Weights of a small sound classifier.
Model: activation elu, depths [14].
Data: trained on simulated sounds of rotating machines with and without faults, 39062 training examples, 149.4 epochs.
Rows from block 11 of a small sound classifier, named by matrix and row number. Each number is 128 + 32 x the weight over its row's rms, rounded and kept within 0 to 255. All counts start at 0. Numbers have three digits each.
Before each channel's rows are labels from the 100 clips, of 14848, where the channel reaches its highest value: "responds to" is what is common among them. Only what is clearly more common there than usual is listed. The data: simulated sounds of rotating machines with and without faults. In brackets: how many of the 100, against the usual share in percent.
# conv: pointwise conv (model.blocks.11.conv.weight, 256x256x1), inputs 0-127

responds to: fan (79 vs 12.6)
conv.96:120104152116117186180121118188146163082114102120160124153164102098102099166124151125140172152119109130123160100135185109081170187123100119142132073139159155168129142084143100171140154052169148186144129104151109168104077134183112116086105143070155085145119116195163158130135109094190134188149112133092123110136126150067120125122112171155135166112139086160088113183081115125119154095180

responds to: speed: slow (77 vs 33.8); fan (62 vs 12.6)
conv.76:066102143073132144117147076148066136109139137143141143161076167125162156140057045139148066100145170102166085079111109103109113145065124111149143110089170164135089128141178171135095158114140172136087104145080080162133105114150114134156153110146042103112112135176123145144121186159152124146163054135123091144169098113090167194170105103154115153166117111162154112152121097089136150071148

responds to: piston engine (88 vs 12.8); speed: medium (79 vs 33)
conv.95:151167116142131125141142097109156150101031128137103130156016108124141087167098063069200103156174100160131128104144146204114136139101185123092192095103108151097167166093106144121138094088156108137132059167123170127109137155119170141103108129108097080136137140096087100118128160070131118105147062133122153119140125126128146132121173084107164094156157174108135177118120135141119125123185

responds to: state: faulty (83 vs 54.9); speed: slow (71 vs 33.8); grinding (59 vs 14.3); fan (44 vs 12.6)
conv.177:150176113122107149124158161161167118107124122137156134112136110146123143143165098105092158135125083155175106109120169159115159042118110155209159123090070173148161146114142127138100136155149113129159117147147103130132155093120111135137126201157152147117130124152179199153153161097136126129080140074075135027153114120148077110166144127064186129121199171079132127104120126126072104120170

responds to: electric motor (52 vs 12.3); thin (high-pass) (41 vs 12.3)
conv.248:130154141146104168130155131152087118098138171156131108134124114127169111171113095141057114148137151095069122166152129173133106140197124138123120089131173174114125148082162053126146153110101144134080104133077188097116177228139147124136137138119141097136060121188114114173069102136162075138127185118228112127100159114117092080105166113131110160212104184153159111136154157133092128143076

responds to: conveyor (47 vs 12.5); fan (45 vs 12.6)
conv.228:114176104080100116139182094168143155104122101103126126108144108103115106094086131135127151103139179154131129099090136157154148100150137189138116147144133114121094188105099175128108083106081156135116154083107085074131106110167097020169110108104075104080061100111202081111157143168158174112096128154090122153113166118073097148123133080166143079131103181120141155127107115126150145088156

responds to: electric motor (49 vs 12.3); fan (42 vs 12.6)
conv.60:109142078155108179159005154150150138146130170135113151161145117143140167101114139114162106124160121100162147112124126143144130078057127096148144193144166167128155168146106175124189137205154165180170113139124076120053124097142146139131149125089083070169131128121166135159123138087183119124087160142097112084105179148087147141142151105178077158103101140085149150099177118076115127159149

responds to: fan (97 vs 12.6); speed: slow (64 vs 33.8)
conv.195:141128112136109191138146137126076105104145119129145148161091122087098139174095164147147139151152151095113143115123091109156190136085139102152104065107131124178153104126110152108118105120110119188047143136161106147106063205128053149115164118094159157193173126147148120124134181133157092119152180157131173166103189104198075125168119103112079177119166120112163168148119139246088086132098

responds to: fan (79 vs 12.6); speed: medium (60 vs 33)
conv.227:105069136065127198144108079168141113115149090134105123076138157138173163128100118164093141204147098138147153166125091114140087117124133150151132168126096126099139127172149158125144106178167122130113184112109137141117145121180126131092170135106110139110137090091089142135172200160072113087099189045076170140087176063105101118182077119066162118128123156149178115147122115163125064114114

responds to: speed: slow (72 vs 33.8); fan (36 vs 12.6)
conv.216:151116181137148131135090125104065132131148082100133094180137127166150092082141140066138174152129182106146104102055074172067124113123117172136125137141143089139135150164178120119147133191125156120063100123027107124150053121105136118164099093115079091129175165149178115146167160142166133117128118138085069137143084153065096150107121148123168120084142187110137175113166098171169153116144

responds to: speed: fast (77 vs 33.1); fan (43 vs 12.6)
conv.85:159098191162085126170122130092135130148149071147103155161133129139096149154105179142157153155105161091173146150113176097155145121077127099118118194104144112097144089101089170180084150129127123082152140105133063166159099075105102147161121157133133116128192129143134157112106113150170090145097202157093130148156098134139153162133176146154177098067095117074103128138108136111149132061090

responds to: text has "speed" (74 vs 42.3); speed: medium (71 vs 33); fan (39 vs 12.6); machine: piston engine (31 vs 12.8)
conv.19:166106097127112162132140115141111158129064172130082124114051161168071096154116088127123138106084135112211123115135178221146114197118085102098114148164162116148090072126068138105166112096127159128107074148146174091083152088140161148097113142156139146125083126116144130129110170101122119126140133087115135152131107174142043131170144147027110074135114107136083112118121086094165076115133

responds to: text has "speed" (70 vs 42.3); speed: medium (64 vs 33); fan (61 vs 12.6)
conv.70:146140103150150158113175131127108151168126136116135121102135116090125113094131135134124076175173176081121130135103115121160143153166174128116153137198120084052142101110154141134094104099134147170193140192127143068118160069128063115120144124138066085165180132098109178188107164180133148152116110064146121201094080114181112132115148132137107042109089096081143076127131129135146132174113

responds to: speed: slow (83 vs 33.8); piston engine (54 vs 12.8)
conv.238:087119159115126142146127162122123136109242147147151167138198117139140125179157137163130090103114144119119126177128154142126134118168158116132140143095123084127136129059141144122207111121148139140157087106160131138109176066134110122139141118131161075113139129113105130109145095125159207126062139114107149096141159090156182101170114073142112115141163160147100132148124107107122154144059

responds to: text has "speed" (69 vs 42.3); speed: medium (62 vs 33); fan (51 vs 12.6)
conv.12:157097134082131157157162185167107134174140151085095129122219162148141145091144037113088083114133169118105162126135110133134131078116197101165143125163123180113094087135157124169118109078131119131146103137092117191103170094122189102125098130099155081092107116107114105109080126141167123093103068124142146128127155070184148020137175094138139110131125110127113141159164082117091154128112

responds to: fan (82 vs 12.6)
conv.148:123100200143139138151124216120168115153088146145144120142119169094113103137166154107110151157102120119129057084109109136088148154141119159095164159148179175155146138134148157153133139130194172181125084126122140098118121146109168172195135172104104092165092108174140166138161112162135099120140159073085139112155134172075118162128071170206101160081098109168132096118070071102105161142087

responds to: fan (88 vs 12.6)
conv.105:151100078096135155153138106090129102108095102148097151162151148108121129122096135170125141112142107114117106100048117111173152127129157068231120136146124132071138142129177173120110109102126078160156137118164169170147144099155039108154127141152164079133102159186110187123141129138192134115082171184097127128094130148111102162119114118147135159156120138077171070063143154182154144121135

responds to: speed: medium (64 vs 33); piston engine (48 vs 12.8)
conv.189:151090119130140086165091105118112130148100133148155019096124140087124102200090110063125160127100142130139152115151214132065113142144171102139071136131140153102207112116076120142110109078153105091169086167124236138078121177158158144113094163135136100098093098151150094096102158100161118146173138105176140138096077194087020093092168159171158066174092108128155090195085108148113138118159

responds to: electric motor (64 vs 12.3); speed: medium (61 vs 33)
conv.120:161162099111100144102136110102099092122126138118139099126103134128141164159081128119116131119158108142105140108137097049114083114124158116135188122180120170085151118174144067126065147130117126128096132128146158110123103139120064084132144103098166163092144132149210188081151140127202083120151191158173159140139103174120122106136094180138114163059129134155146111112133067088134170063161

responds to: speed: slow (67 vs 33.8); conveyor (40 vs 12.5); fan (39 vs 12.6)
conv.102:132108157137157093146140139188114207118150181126122092102087108173126066174137121149124114090149133120101208102149185065138136147101094161122190137122174147114155147107146145122105076151097102116112160115101168143155125161123113189104133150132137148194162111115132133103177151147104123152177112108138084093165190138196164163160137114097203141104172106145098086148092098132140107126129

responds to: speed: medium (83 vs 33); piston engine (67 vs 12.8)
conv.146:127120155140126109213119163106168206161072147123094134125055136163152085087050132089085119130138088152131156133132077157144075158124164096127125114072109139137161145101112048108129038113137140126116049133097101192157158126104150101114113164099100116154164097122142106123106144093114112097127158135157149088149099107187142110127083144112091102173119134165136120119158154100136137079112

responds to: speed: medium (60 vs 33); conveyor (37 vs 12.5); fan (31 vs 12.6)
conv.27:127141067122119093169136156113126084090120131131141094120073104142117120141136093116154110104069143101178137142118150148104088158138116105171168176173114159094122058070157114150204135085181089131197068101162116147136075162153156159150103160153130078125064125129103091141080165089120191120143152151168162130128092147144166132111057130116120208162163108100106202102109125083134139119188

responds to: speed: fast (68 vs 33.1); fan (62 vs 12.6)
conv.173:138142088107118099170105141111138129096123102135127128129162142126111168162098072153091110113144143127141139111128154131122104072197069140095124075093133117075089072117165139136102095164134169136128154128210090137113137114127099124115133116145136080164114136108147088069147147136156060077158090062156142125132109114081142152139104150157111116136085150185107077201119149045121140129082

responds to: piston engine (41 vs 12.8); fan (37 vs 12.6)
conv.156:077101130176101121152095115131100133136164145072108072140202134125170119166102088125146123124188190134178097184153113144127102104144077128118156154108195150162155132115189123120168111154175092104098130130186104142152118120144075177114091109142191121176148135149165070106170105167157155195115093105173125126093119142126073137103162168151134097110146106120160151071138155148190154109140

responds to: piston engine (55 vs 12.8); fan (36 vs 12.6)
conv.72:185142064167137127109138117116090183110130072166162096166130158151095133127223167152136123153078137146128073126108165155144134064124081191135179078107136103132133097096148112116133151141118095126127102167131108150135133076104156171110042100121105123134107115115084162169150168132081158171113103129087126189112108122132120190114140108187129104138122140163155106064019147117102086106200

responds to: speed: slow (78 vs 33.8); fan (58 vs 12.6)
conv.14:128123132128127074100135155152036190079203076137113105178188113117113149103111190132121140143164145147145125126113124098098178098138163116136118103121105145067101125144111137177064114140137171143173124083065093103132156131130098093117090105101078081129163146156130160154100143113135094089119090143093127127127174157117182158138086202125152143133174162093116148143101081185057143138113